python train.py --rotation_deg=10 --color_jitter=0.2 --encoder_parallel_block=false --encoder_widths=[96, 192, 384] --batch_size=128
Rows from block 8 of the encoder of a small image VQ-VAE, named by matrix and row number. Rows with one number belong to one neuron. Each number is 50 + 15 x the weight over its row's rms, rounded and kept within 0 to 99. All counts start at 0.
After each neuron's rows are labels from the 100 images, of 14976, where the neuron reaches its highest value: "strongest on" is what is common among them; "colour at peak" is the nearest of a few named colours to the mean colour under the peak. Only what is clearly more common there than usual is listed. The data: larger renderings of crowded toy scenes. In brackets: how many of the 100.
# fc1: MLP up (encoder.blocks.8.mlp.fc1.weight, 384x192), inputs 96-191
# fc2: MLP down (encoder.blocks.8.mlp.fc2.weight, 192x384, transposed), outputs 96-191

fc1.219:49 46 41 72 53 26 94 57 46 44 37 38 59 53 51 99 61 33 67 42 87 15 66 39 74 56 41 47 31 32 51 67 52 11 34 48 70 60 54 50 44 53 42 61 82 62 44 07 65 42 57 62 31 52 66 37 79 66 41 71 51 36 49 43 62 58 51 36 50 57 38 24 52 38 37 62 19 54 59 63 46 30 36 35 47 50 50 49 61 51 47 38 54 59 16 49
fc2.219:46 42 56 70 39 78 31 52 68 54 70 64 31 15 39 00 59 44 29 54 27 76 58 43 37 57 63 77 41 56 46 49 60 59 22 60 48 32 39 38 58 40 51 82 47 65 43 34 50 54 53 27 59 58 62 27 51 60 45 25 47 63 53 63 55 41 53 58 45 59 34 34 60 75 64 28 69 26 32 53 60 61 43 37 25 77 60 33 46 33 46 35 52 58 66 61
strongest on: teal object (69); light from behind the camera (57); its colour: teal (31)
colour at peak: cyan (50); green (37)

fc1.69:54 41 51 52 63 88 39 40 46 35 67 38 40 27 39 60 57 62 75 74 54 49 55 76 63 65 58 31 60 65 39 71 65 15 44 97 66 27 50 72 35 71 38 48 61 41 47 52 54 51 52 42 49 59 45 46 52 32 30 46 60 52 50 44 35 54 31 60 36 66 33 37 63 67 44 51 23 24 29 58 32 85 42 31 41 49 44 52 42 50 50 70 34 59 55 36
fc2.69:40 54 41 77 32 52 56 69 44 70 24 73 37 61 66 47 55 63 15 56 68 56 53 77 33 66 55 41 61 13 71 56 52 48 29 51 30 38 46 54 49 57 37 56 68 31 44 26 27 35 33 39 40 42 69 45 76 34 63 57 36 26 65 32 50 47 71 57 72 48 49 58 29 44 73 40 41 49 35 54 60 36 55 27 56 60 40 72 56 91 69 52 28 57 21 52
strongest on: blue object (67)
colour at peak: black (33); blue (27)

fc1.323:43 60 53 43 48 43 55 63 42 26 36 40 34 64 31 45 26 69 58 38 71 38 44 49 55 71 59 65 68 64 22 68 50 52 37 80 54 53 43 67 38 48 66 43 51 45 46 41 64 33 63 21 67 70 44 78 67 31 50 51 35 44 36 52 77 63 48 70 35 35 62 29 52 51 57 85 63 61 36 48 41 42 46 47 57 51 38 43 40 48 41 75 80 32 39 91
fc2.323:25 38 52 56 44 70 32 48 61 63 40 41 40 41 59 43 21 71 67 49 38 22 33 54 55 48 45 60 62 38 36 59 57 65 25 33 41 42 24 16 48 53 86 46 66 60 81 40 55 34 58 84 60 78 44 48 81 62 59 19 61 75 25 60 63 60 68 36 35 45 46 35 93 35 33 42 72 53 49 53 48 75 76 74 60 53 42 64 47 62 45 20 43 51 67 81
strongest on: count: six (42)
colour at peak: black (37)

fc1.309:28 42 36 48 63 66 18 54 58 33 46 65 53 54 68 66 59 45 38 79 29 51 47 41 44 45 66 48 38 52 30 64 88 54 20 39 24 53 45 40 71 23 59 35 46 52 53 93 41 46 50 56 51 67 69 30 38 48 69 60 40 36 64 76 29 46 55 47 42 61 32 24 47 48 42 55 31 28 47 40 69 52 61 46 75 51 32 34 33 47 72 71 45 57 22 20
fc2.309:68 57 50 55 42 67 63 75 65 80 71 36 66 49 29 31 71 58 65 29 51 32 55 42 35 46 44 54 49 61 36 47 56 36 31 48 24 55 50 31 56 67 33 56 35 51 40 54 49 47 46 57 42 72 72 14 55 58 45 42 41 57 37 45 49 60 46 28 65 74 31 45 56 26 53 53 13 46 32 54 62 59 58 33 57 17 47 47 67 07 49 32 34 51 08 62
strongest on: green object (60)
colour at peak: red (44)

fc1.93:48 35 49 36 40 34 53 71 39 29 37 49 56 82 23 40 43 57 76 61 62 39 50 54 35 58 63 29 62 48 48 43 61 64 34 46 29 38 64 32 50 50 61 51 65 75 51 44 27 34 22 77 71 62 67 44 34 81 39 63 42 45 46 59 33 55 58 29 46 39 40 53 64 62 52 82 55 57 52 49 47 56 48 59 23 45 54 41 83 50 38 64 39 58 31 65
fc2.93:25 47 37 66 70 53 80 64 33 43 50 70 70 30 36 60 72 58 42 71 15 53 50 69 56 40 23 38 54 51 41 51 35 34 45 45 56 36 48 59 36 34 39 49 49 47 59 55 65 40 26 40 55 52 22 55 72 53 53 00 69 32 54 66 57 61 51 31 59 57 53 77 48 49 42 64 45 34 53 58 63 46 40 64 46 77 56 42 70 63 42 54 27 70 30 82
strongest on: green object (66)
colour at peak: green (25)

fc1.25:49 53 31 61 46 63 81 81 44 77 72 52 49 59 66 54 57 25 52 71 01 40 51 24 65 52 43 35 41 52 31 46 45 36 52 30 53 55 78 39 60 60 55 48 61 76 48 66 62 30 32 49 73 56 55 67 32 17 64 27 25 41 50 36 61 45 43 76 57 69 49 52 61 33 41 70 56 15 21 66 72 43 36 28 35 56 54 64 30 40 52 54 62 59 33 68
fc2.25:58 46 51 48 69 50 18 56 67 48 58 51 47 44 52 87 47 43 32 50 50 46 79 48 23 66 62 45 34 66 50 50 53 64 48 69 42 62 57 67 59 35 36 48 57 40 38 37 75 52 54 74 36 62 51 51 74 52 40 36 66 32 73 51 69 59 37 28 56 46 51 46 43 56 57 54 41 68 67 20 62 63 75 60 30 55 58 47 58 41 40 47 35 65 20 56
strongest on: light from behind the camera (59)
colour at peak: black (35)

fc1.68:41 27 56 53 63 50 57 49 40 66 72 45 49 48 41 60 46 51 55 54 67 60 34 57 51 45 62 45 64 45 40 57 49 20 44 72 79 41 19 58 65 55 61 36 34 56 79 66 78 63 57 32 65 28 49 82 58 62 39 81 89 53 56 60 37 45 31 51 46 57 26 53 54 39 84 76 56 44 30 63 78 64 56 18 61 40 50 56 35 51 65 56 66 40 60 48
fc2.68:48 51 38 50 42 54 51 38 38 48 92 56 54 82 72 51 39 83 23 48 48 33 29 60 24 43 62 52 70 56 70 61 25 42 46 43 37 31 77 38 61 67 57 52 39 53 44 34 45 18 57 43 62 72 11 43 67 63 45 50 45 86 49 83 39 85 72 47 58 74 58 40 74 75 59 58 30 51 41 68 44 65 71 40 66 58 46 48 45 64 61 20 38 62 49 50
strongest on: count: six (40)
colour at peak: black (49)

fc1.122:64 72 39 36 68 45 56 44 28 67 75 55 53 76 65 49 51 51 39 50 38 41 46 61 37 53 44 42 57 42 40 47 63 52 45 59 39 62 48 49 71 35 48 43 65 45 55 33 53 23 44 28 51 69 45 51 34 90 54 53 41 35 70 64 57 43 14 44 68 47 55 34 42 51 65 32 42 50 34 28 44 65 68 43 39 49 95 39 30 45 61 56 52 68 59 59
fc2.122:47 48 40 47 32 74 62 79 79 46 46 62 40 62 49 57 58 42 74 58 46 40 54 42 56 56 65 46 59 77 48 62 51 46 50 47 34 33 42 48 53 53 41 52 35 38 50 40 70 52 62 57 42 51 53 54 23 50 47 53 59 57 12 42 71 49 73 46 19 42 51 59 51 35 60 58 34 43 57 50 59 43 66 61 46 37 15 89 38 62 62 48 49 25 62 54
strongest on: light from behind the camera (56)
colour at peak: green (28)

fc1.311:20 62 41 62 54 02 76 63 54 43 44 48 32 68 52 58 37 66 48 46 57 44 38 53 55 64 51 54 50 46 37 54 54 22 54 50 32 51 70 70 59 49 50 42 40 57 56 40 66 41 28 55 44 63 48 33 62 23 32 54 30 59 45 48 20 40 79 34 35 51 66 35 69 47 50 36 46 21 84 39 49 58 21 71 70 52 60 53 34 37 28 42 55 32 51 51
fc2.311:53 38 54 67 40 51 62 45 47 52 23 64 66 46 70 52 42 48 72 57 35 47 52 52 63 15 61 47 45 55 47 53 59 43 59 48 41 50 24 13 50 59 56 28 40 42 51 55 78 64 42 52 65 49 49 33 43 88 79 52 55 53 52 54 64 39 13 64 29 39 62 56 48 57 34 46 36 51 50 59 35 61 42 36 22 69 59 07 17 34 68 43 49 60 25 48
strongest on: light from behind the camera (50)
colour at peak: blue (33)

fc1.115:43 44 45 31 36 28 46 33 43 54 48 14 68 73 19 55 49 43 50 61 52 53 61 74 71 57 52 21 79 41 46 44 63 30 63 56 73 59 41 33 67 49 64 41 55 90 54 55 57 38 63 65 56 61 64 44 33 63 73 27 35 69 49 55 49 36 30 55 49 54 74 43 20 68 58 44 43 72 57 40 51 50 23 43 45 59 27 54 41 46 41 51 53 38 64 58
fc2.115:68 68 70 80 53 40 59 51 69 32 48 30 19 87 56 46 47 44 38 46 33 37 42 47 52 53 72 78 43 40 75 57 56 28 57 57 53 37 68 56 56 51 22 52 56 32 56 68 61 59 63 44 39 48 56 37 22 63 28 56 34 42 41 52 42 38 66 56 72 70 18 62 63 21 36 44 58 47 59 56 12 43 65 49 43 41 62 61 50 53 56 35 23 84 19 58
strongest on: green object (67); its colour: green (41)
colour at peak: green (29)

fc1.268:46 42 46 57 61 06 66 80 46 43 54 48 57 66 63 49 50 44 76 42 30 48 40 55 51 56 69 47 58 57 41 46 42 45 57 35 51 61 44 48 75 57 47 63 63 59 44 57 59 24 38 36 59 60 46 14 54 56 51 72 48 46 44 22 42 08 60 51 48 65 54 46 46 52 35 35 68 36 46 44 64 60 51 41 49 65 56 28 40 28 53 55 66 51 59 54
fc2.268:33 47 24 73 50 47 33 60 57 60 66 50 42 60 43 67 52 21 08 50 55 69 39 32 71 64 61 50 50 52 68 80 51 38 70 53 59 69 60 17 23 41 87 57 57 68 23 54 22 52 28 57 49 79 49 67 54 48 33 28 31 39 69 71 49 58 61 77 36 30 67 64 36 56 73 52 36 77 45 55 60 29 66 44 33 59 39 55 75 49 55 61 75 15 31 55
strongest on: light from behind the camera (50); house (31); mushroom (29)
colour at peak: white (25)

fc1.207:52 54 68 60 29 45 68 72 62 39 36 17 64 38 64 46 66 78 58 31 28 35 24 60 53 45 33 56 61 80 49 70 39 42 61 45 09 61 56 84 48 35 53 61 31 56 55 56 44 27 59 64 65 53 67 58 56 41 58 37 67 19 48 49 47 44 68 69 47 59 56 31 53 26 44 64 55 47 57 54 61 66 69 48 36 52 42 21 43 53 29 44 71 54 48 56
fc2.207:58 39 52 40 40 30 52 63 42 52 61 43 27 42 54 20 51 54 34 39 63 47 46 29 27 04 61 36 32 57 68 57 34 49 58 63 35 60 69 49 45 45 65 53 48 43 70 30 72 55 46 62 50 22 50 48 41 53 73 75 63 60 45 50 35 43 69 33 26 41 13 23 66 45 59 50 47 62 36 64 32 65 35 38 50 52 38 45 75 61 42 62 24 65 33 61
strongest on: light from behind the camera (54)
colour at peak: black (39)

fc1.160:40 19 34 54 51 48 45 84 39 59 54 41 29 54 41 60 61 53 19 41 48 56 23 55 50 44 49 37 43 74 19 66 14 44 63 39 44 49 45 94 83 78 54 74 35 68 41 54 58 45 30 56 61 56 57 62 52 39 64 75 29 45 63 48 60 41 39 67 57 73 46 56 51 70 43 56 28 51 55 48 62 87 24 51 83 30 28 50 48 30 72 47 51 27 56 48
fc2.160:78 76 71 74 62 62 30 65 49 48 63 75 62 36 58 64 38 75 67 60 49 50 46 68 29 66 48 26 65 45 35 21 57 50 50 52 64 44 43 48 61 54 40 38 30 44 47 54 42 14 62 63 71 39 43 38 25 46 35 55 16 44 64 71 52 51 56 70 67 27 37 31 27 68 58 44 53 54 38 55 77 47 51 39 38 84 56 36 66 60 52 62 30 74 22 45
strongest on: black object (62); its colour: black (32)
colour at peak: black (83)

fc1.245:65 48 44 69 61 18 65 49 47 64 51 36 55 55 40 50 45 51 36 52 38 58 68 53 66 84 42 39 49 57 69 40 47 93 48 47 77 56 51 33 58 43 47 36 72 44 49 52 79 40 58 42 60 46 58 63 71 56 67 65 39 39 56 38 47 63 41 37 65 83 39 42 26 54 42 82 37 64 11 44 54 21 69 56 31 64 47 74 71 43 41 55 55 67 40 42
fc2.245:47 51 22 70 69 60 62 50 58 39 51 40 37 35 55 28 42 66 66 50 28 51 35 39 55 32 63 27 22 64 30 60 35 38 46 59 42 48 76 61 37 57 87 45 37 60 47 48 67 80 47 30 54 34 47 36 42 57 54 68 34 46 23 53 74 71 51 35 45 76 51 50 56 38 59 54 51 28 68 57 47 35 67 60 27 50 43 75 53 46 56 58 34 35 51 52
strongest on: light from behind the camera (53); its colour: blue (25)
colour at peak: green (38)

fc1.137:04 47 37 67 52 39 53 70 45 46 35 48 66 40 45 52 62 57 57 48 28 27 52 37 55 72 51 55 52 37 48 36 62 45 59 61 54 64 58 57 43 25 60 60 61 80 45 61 48 57 49 40 49 68 80 41 14 48 35 46 62 67 41 60 49 43 53 52 51 54 38 60 39 40 57 47 22 35 63 27 38 53 35 37 40 29 71 18 71 61 52 55 23 47 19 61
fc2.137:61 51 50 60 56 66 35 44 49 52 90 43 38 46 51 60 53 60 54 54 63 64 36 76 77 45 50 61 48 56 34 71 40 62 62 46 53 71 41 61 32 48 35 39 22 31 31 78 59 29 59 14 73 37 48 55 47 29 49 72 60 42 30 34 46 71 68 28 61 15 68 44 52 86 61 41 61 53 49 62 56 37 37 29 87 57 30 75 57 33 55 43 48 34 82 40
strongest on: green object (61)
colour at peak: green (37)

fc1.362:36 48 39 78 08 40 65 59 47 49 52 36 49 32 61 51 68 81 41 54 59 32 10 86 31 60 62 45 43 70 63 70 64 60 52 49 63 40 58 61 42 62 70 59 57 44 63 78 34 60 43 33 60 34 83 75 73 43 23 33 49 44 27 46 33 55 55 61 50 68 43 49 45 57 51 66 53 59 39 74 62 72 56 56 77 40 60 37 61 40 31 49 51 46 37 89
fc2.362:29 48 58 56 66 44 72 26 45 34 55 60 43 63 42 47 53 68 34 27 57 39 58 15 38 36 35 62 38 40 82 50 37 50 38 55 42 22 58 78 57 35 67 36 45 55 32 71 52 46 68 67 20 54 44 57 75 63 65 71 31 49 44 59 68 40 63 67 92 73 86 67 36 55 50 57 44 57 56 40 21 45 34 56 24 42 27 35 52 41 62 52 49 56 79 16
strongest on: black object (58); its colour: black (25)
colour at peak: white (32); pink (25)

fc1.120:45 65 65 45 62 47 75 55 36 46 52 41 61 29 21 50 21 52 61 43 71 33 33 27 38 63 36 26 37 65 66 36 41 52 41 63 55 56 51 99 63 45 81 60 45 73 36 30 57 49 60 46 50 48 68 23 26 25 73 43 55 53 49 50 67 54 55 52 58 43 24 50 33 33 62 29 51 47 52 63 53 60 37 38 09 29 52 55 71 48 67 64 60 36 55 58
fc2.120:51 32 58 44 47 43 64 72 54 44 62 50 34 31 66 50 55 43 31 39 60 59 73 77 61 61 44 69 55 35 31 56 54 41 48 37 18 55 57 21 72 55 45 49 55 51 72 75 58 37 78 81 32 72 22 57 40 52 38 72 50 41 56 85 44 28 43 38 68 70 32 58 58 67 49 29 38 56 31 55 29 41 42 51 68 53 29 39 74 50 75 30 32 66 50 71
strongest on: blue object (77); light from behind the camera (60); count: six (47); its colour: blue (39)
colour at peak: blue (54)

fc1.162:56 63 50 41 21 50 39 52 51 58 26 53 63 78 26 65 73 46 21 47 82 43 80 52 43 27 54 19 53 45 52 68 63 49 58 35 42 37 52 21 90 40 63 48 42 50 48 36 56 55 54 43 47 66 24 71 69 72 57 57 47 40 45 31 40 22 76 55 30 47 50 42 46 56 46 56 55 59 49 45 47 80 48 66 40 63 21 50 60 32 67 45 41 41 57 44
fc2.162:54 38 55 50 38 61 62 22 62 64 27 45 25 29 39 34 78 46 62 50 28 40 54 45 74 49 45 47 66 49 28 62 46 66 51 55 64 79 35 71 64 64 37 46 69 41 69 63 42 38 38 52 49 27 57 67 58 39 35 54 36 54 68 69 61 53 48 57 50 12 66 43 29 80 51 50 56 56 47 61 51 63 66 30 48 35 48 58 47 35 25 12 39 75 63 79
strongest on: count: six (40)
colour at peak: green (41)

fc1.5:50 51 34 59 33 66 42 54 53 47 34 23 61 55 31 36 49 43 57 45 65 38 35 25 05 70 51 56 74 53 31 42 36 56 59 24 54 64 42 57 45 58 27 58 54 49 40 54 59 67 62 52 70 55 52 72 74 42 32 44 72 73 63 47 65 66 66 47 61 33 48 55 49 44 36 36 55 56 19 59 59 56 51 44 20 37 47 48 40 42 52 66 69 45 56 48
fc2.5:32 79 57 49 54 51 95 70 49 55 56 54 48 51 67 50 29 54 63 69 37 35 85 62 49 44 65 68 38 43 43 43 43 37 41 75 33 20 64 60 65 36 48 34 28 46 32 45 61 38 60 49 50 33 47 31 43 50 40 40 50 25 35 25 36 58 45 45 29 66 67 62 45 50 46 34 23 43 56 44 54 59 77 65 29 53 38 76 43 31 64 26 37 23 56 60
strongest on: blue object (59)
colour at peak: red (26)

fc1.258:61 51 51 57 33 61 43 54 40 62 41 35 39 47 71 47 47 59 64 40 60 20 65 46 37 63 60 42 53 70 67 40 50 19 49 53 67 44 46 21 48 37 65 78 57 40 41 23 51 60 59 48 60 52 47 40 53 47 25 39 39 45 46 77 56 40 49 40 53 58 00 49 64 37 48 90 37 32 40 36 38 32 84 49 48 36 64 47 79 65 55 41 51 78 33 53
fc2.258:55 26 47 26 28 45 57 33 29 47 88 36 62 36 55 64 49 53 64 14 50 81 45 57 65 37 62 24 36 09 54 58 62 26 39 42 56 48 57 68 47 49 35 67 30 72 55 51 26 36 46 25 31 48 62 37 75 64 64 55 54 64 43 39 55 78 26 61 63 41 47 57 39 29 48 73 94 66 49 61 39 53 34 51 38 38 62 45 45 60 80 56 77 39 48 65
strongest on: teal object (65); count: six (41)
colour at peak: green (44)

fc1.155:29 39 56 30 49 35 36 80 30 47 45 39 59 40 47 52 46 63 54 48 45 46 57 84 71 39 55 65 66 73 21 36 45 40 61 37 49 57 41 60 39 10 39 66 52 73 43 73 39 55 35 60 49 80 78 51 41 47 41 54 42 67 39 45 37 65 56 60 79 43 35 21 41 13 70 49 28 62 54 40 55 26 44 49 29 45 58 12 65 52 61 62 44 56 19 61
fc2.155:26 56 76 53 13 57 50 34 67 32 85 45 12 52 74 46 59 54 44 46 42 52 59 40 31 28 75 58 58 63 42 72 62 59 48 50 61 58 52 22 21 53 50 57 47 29 21 59 39 52 70 30 38 52 73 45 49 43 53 56 45 44 51 43 47 43 48 75 65 60 45 38 55 45 57 62 28 25 49 42 43 39 72 46 88 52 46 45 33 39 55 70 38 50 68 65
strongest on: green object (79); light from behind the camera (55); umbrella (31); its colour: green (29)
colour at peak: green (37)

fc1.101:52 47 61 61 51 55 52 55 45 45 26 24 62 46 46 47 34 38 70 56 67 69 55 34 47 39 51 55 38 81 48 55 58 32 53 66 57 51 66 55 32 52 36 61 65 75 54 70 57 24 29 15 80 76 56 61 49 26 51 46 65 76 24 39 48 33 60 57 73 28 43 38 52 39 34 22 47 18 47 57 57 54 28 35 52 42 69 59 31 12 81 37 54 76 49 54
fc2.101:48 70 23 28 41 46 30 34 48 61 67 67 32 36 72 25 72 54 35 51 34 75 52 64 60 50 55 18 37 38 59 35 44 40 59 45 68 38 59 86 80 40 44 47 43 40 55 53 58 57 39 51 40 60 56 81 36 68 51 50 40 53 50 60 33 43 21 26 50 47 41 16 64 85 44 90 54 62 73 57 51 54 59 44 49 44 33 43 84 41 30 57 47 53 55 52
strongest on: teal object (59)
colour at peak: red (44)

fc1.56:50 51 54 58 52 47 30 55 51 37 43 29 50 46 42 66 58 50 87 20 47 44 54 74 48 50 36 22 61 49 49 66 55 71 56 46 15 70 51 72 53 43 49 46 72 60 40 50 60 58 74 53 80 62 81 78 53 10 47 41 42 24 44 37 60 48 38 44 38 31 40 42 30 67 70 48 51 50 52 46 49 50 62 74 54 51 70 18 48 57 53 33 49 63 67 58
fc2.56:47 39 45 48 45 62 51 54 62 56 65 54 41 54 34 30 29 94 29 41 71 55 64 64 65 61 59 63 22 59 56 38 38 61 51 44 21 35 63 23 46 58 73 63 47 40 68 42 82 55 69 51 68 43 42 39 25 74 58 57 67 67 48 46 45 47 68 41 63 43 74 25 38 42 39 25 42 33 61 49 55 35 43 65 57 36 46 50 47 57 35 36 61 56 47 32
strongest on: count: six (47)
colour at peak: blue (69)

fc1.365:70 54 66 57 68 57 32 46 50 37 63 65 37 40 47 60 21 54 21 33 27 39 64 52 60 50 58 74 51 61 26 36 45 25 62 06 28 40 67 51 41 35 82 58 36 55 72 56 79 36 52 26 74 46 54 25 70 34 32 56 53 58 40 74 75 49 39 52 36 41 54 60 51 73 32 54 35 31 43 34 63 47 54 34 36 41 47 37 62 55 58 40 51 50 73 46
fc2.365:39 44 64 38 47 58 57 64 50 50 39 51 25 61 38 46 17 47 53 56 42 67 17 16 78 59 66 42 59 43 61 51 50 66 62 70 55 71 19 49 59 48 36 37 60 42 45 60 61 58 49 41 49 19 56 48 26 68 50 54 85 19 50 47 52 83 50 37 54 47 09 60 37 45 68 68 66 53 26 52 39 36 40 73 34 40 54 51 48 49 73 47 50 77 72 46
strongest on: teal object (69); its colour: teal (26)
colour at peak: green (27)

fc1.255:32 64 46 36 54 51 28 48 45 45 34 62 56 66 58 41 24 60 36 40 61 00 48 29 44 81 62 54 57 53 38 48 60 52 27 19 47 39 44 92 68 32 40 72 33 51 42 80 55 59 37 42 41 88 58 51 49 69 60 59 52 43 29 62 62 65 42 52 41 54 66 50 49 33 67 69 48 75 50 64 83 58 73 43 61 51 34 55 31 53 23 43 86 53 65 37
fc2.255:59 65 32 35 53 58 57 58 73 64 74 49 49 58 48 43 39 36 72 63 39 32 63 81 39 39 63 55 43 44 48 44 69 62 19 52 27 39 73 31 60 65 43 46 59 44 58 54 58 46 25 34 60 72 37 71 40 52 35 47 62 34 52 39 16 55 74 40 68 44 49 50 55 56 48 66 56 47 70 60 55 44 32 37 51 47 40 64 53 13 56 26 43 49 12 31
strongest on: count: six (41); umbrella (32)
colour at peak: black (47)

fc1.223:40 26 65 40 63 71 36 45 43 85 48 51 46 29 35 44 27 73 52 67 59 71 52 71 39 54 56 68 23 52 53 42 74 41 35 39 20 49 67 50 55 25 69 54 70 51 40 29 81 58 57 60 45 37 69 56 60 42 52 60 52 40 45 27 56 67 24 35 73 40 41 49 22 70 32 46 36 59 27 40 59 58 69 39 20 48 25 25 33 64 60 29 62 63 60 21
fc2.223:39 64 70 42 44 42 40 34 38 45 81 28 50 25 38 52 75 40 78 50 38 56 22 58 53 27 61 73 66 55 50 52 65 48 58 69 47 48 26 65 71 65 47 49 86 21 66 62 18 37 51 60 49 54 54 67 49 30 65 59 63 63 33 80 51 41 76 59 56 55 34 56 56 53 38 69 54 20 56 61 37 68 41 39 39 24 55 54 41 58 28 51 46 48 57 44
strongest on: blue object (63); its colour: blue (28)
colour at peak: blue (37)

fc1.338:36 28 52 42 60 83 49 50 27 41 35 45 62 26 69 64 51 38 32 30 46 55 75 20 61 66 56 44 61 52 46 40 47 42 40 75 41 77 46 39 52 44 61 51 62 56 59 51 51 43 22 53 72 61 62 63 31 61 30 49 51 38 59 41 25 31 72 52 54 43 68 13 58 42 61 72 54 68 20 48 35 61 42 41 12 43 42 63 48 34 58 54 53 32 72 14
fc2.338:41 34 39 26 51 38 74 85 65 48 53 32 68 18 49 27 62 48 24 47 62 49 54 36 46 52 48 52 62 46 50 46 37 40 51 22 25 46 53 49 46 38 16 35 46 61 57 63 60 49 56 66 64 69 35 30 45 39 54 49 46 91 50 40 30 61 36 53 12 22 41 62 66 61 56 47 30 28 66 50 52 61 39 36 70 76 30 48 40 29 47 57 62 80 66 75
strongest on: light from behind the camera (49)
colour at peak: black (35)

fc1.327:38 46 42 54 44 35 66 49 46 36 52 42 46 58 46 68 30 75 41 60 71 74 48 26 79 76 33 47 33 35 72 58 50 59 48 06 49 34 66 28 57 42 62 36 42 78 56 62 38 12 48 35 40 49 20 50 55 78 47 66 19 39 82 16 55 50 47 54 46 47 38 52 54 50 52 81 36 33 33 72 57 56 59 45 52 20 54 17 38 56 34 63 49 53 46 72
fc2.327:42 58 52 24 65 50 61 28 62 70 23 57 60 74 49 49 31 41 64 69 53 59 17 41 45 38 16 73 46 35 48 51 58 48 50 70 66 57 66 66 62 46 32 42 63 28 44 57 51 57 51 57 60 57 63 58 47 19 52 35 34 27 87 34 85 69 74 16 51 43 56 52 52 55 60 64 54 32 47 34 36 56 71 51 70 20 53 51 31 39 73 51 52 39 47 43
strongest on: blue object (61); light from behind the camera (59); its colour: blue (33)
colour at peak: green (33)

fc1.330:81 37 59 52 41 82 56 68 53 69 36 62 36 47 41 62 64 79 49 49 45 62 64 40 46 30 71 61 31 33 34 90 49 77 55 41 26 68 54 36 42 52 47 42 49 64 38 25 47 35 52 73 51 57 32 62 55 58 52 57 32 37 71 53 60 50 41 76 44 22 38 45 28 23 30 73 57 39 27 44 87 50 47 80 46 53 35 55 37 45 57 73 48 32 40 53
fc2.330:55 53 63 72 61 55 58 48 47 30 65 53 52 58 41 41 46 30 48 19 42 46 51 51 66 53 53 55 52 56 64 85 86 26 56 36 51 71 24 54 52 59 34 65 48 54 59 69 20 56 46 47 61 34 33 51 45 34 51 81 36 44 45 67 64 43 65 35 52 56 49 63 61 52 31 38 43 51 82 64 42 57 83 49 76 37 38 52 73 47 20 56 50 63 53 47
strongest on: count: six (41)
colour at peak: green (34); black (32)

fc1.110:72 46 39 68 66 80 58 56 38 39 60 64 38 66 32 56 45 44 68 51 47 44 57 67 61 52 38 37 24 62 33 67 48 48 41 48 89 42 52 46 43 47 51 46 64 67 28 70 73 64 74 41 76 63 51 52 52 29 30 32 23 47 56 33 50 44 43 67 49 43 53 31 37 45 55 60 49 46 33 30 51 42 30 85 44 59 28 66 32 52 40 53 47 56 15 53
fc2.110:38 45 70 52 41 48 57 55 45 79 42 57 69 51 68 73 16 28 73 63 24 59 57 25 19 38 63 59 82 51 46 62 43 51 55 40 47 08 28 28 48 59 33 80 41 53 63 22 52 46 43 55 21 44 79 31 63 64 51 46 40 46 65 69 55 41 52 79 45 46 35 61 44 54 48 70 46 46 57 73 69 37 62 61 48 53 35 43 46 28 33 41 52 49 51 58
strongest on: blue object (62)
colour at peak: blue (25)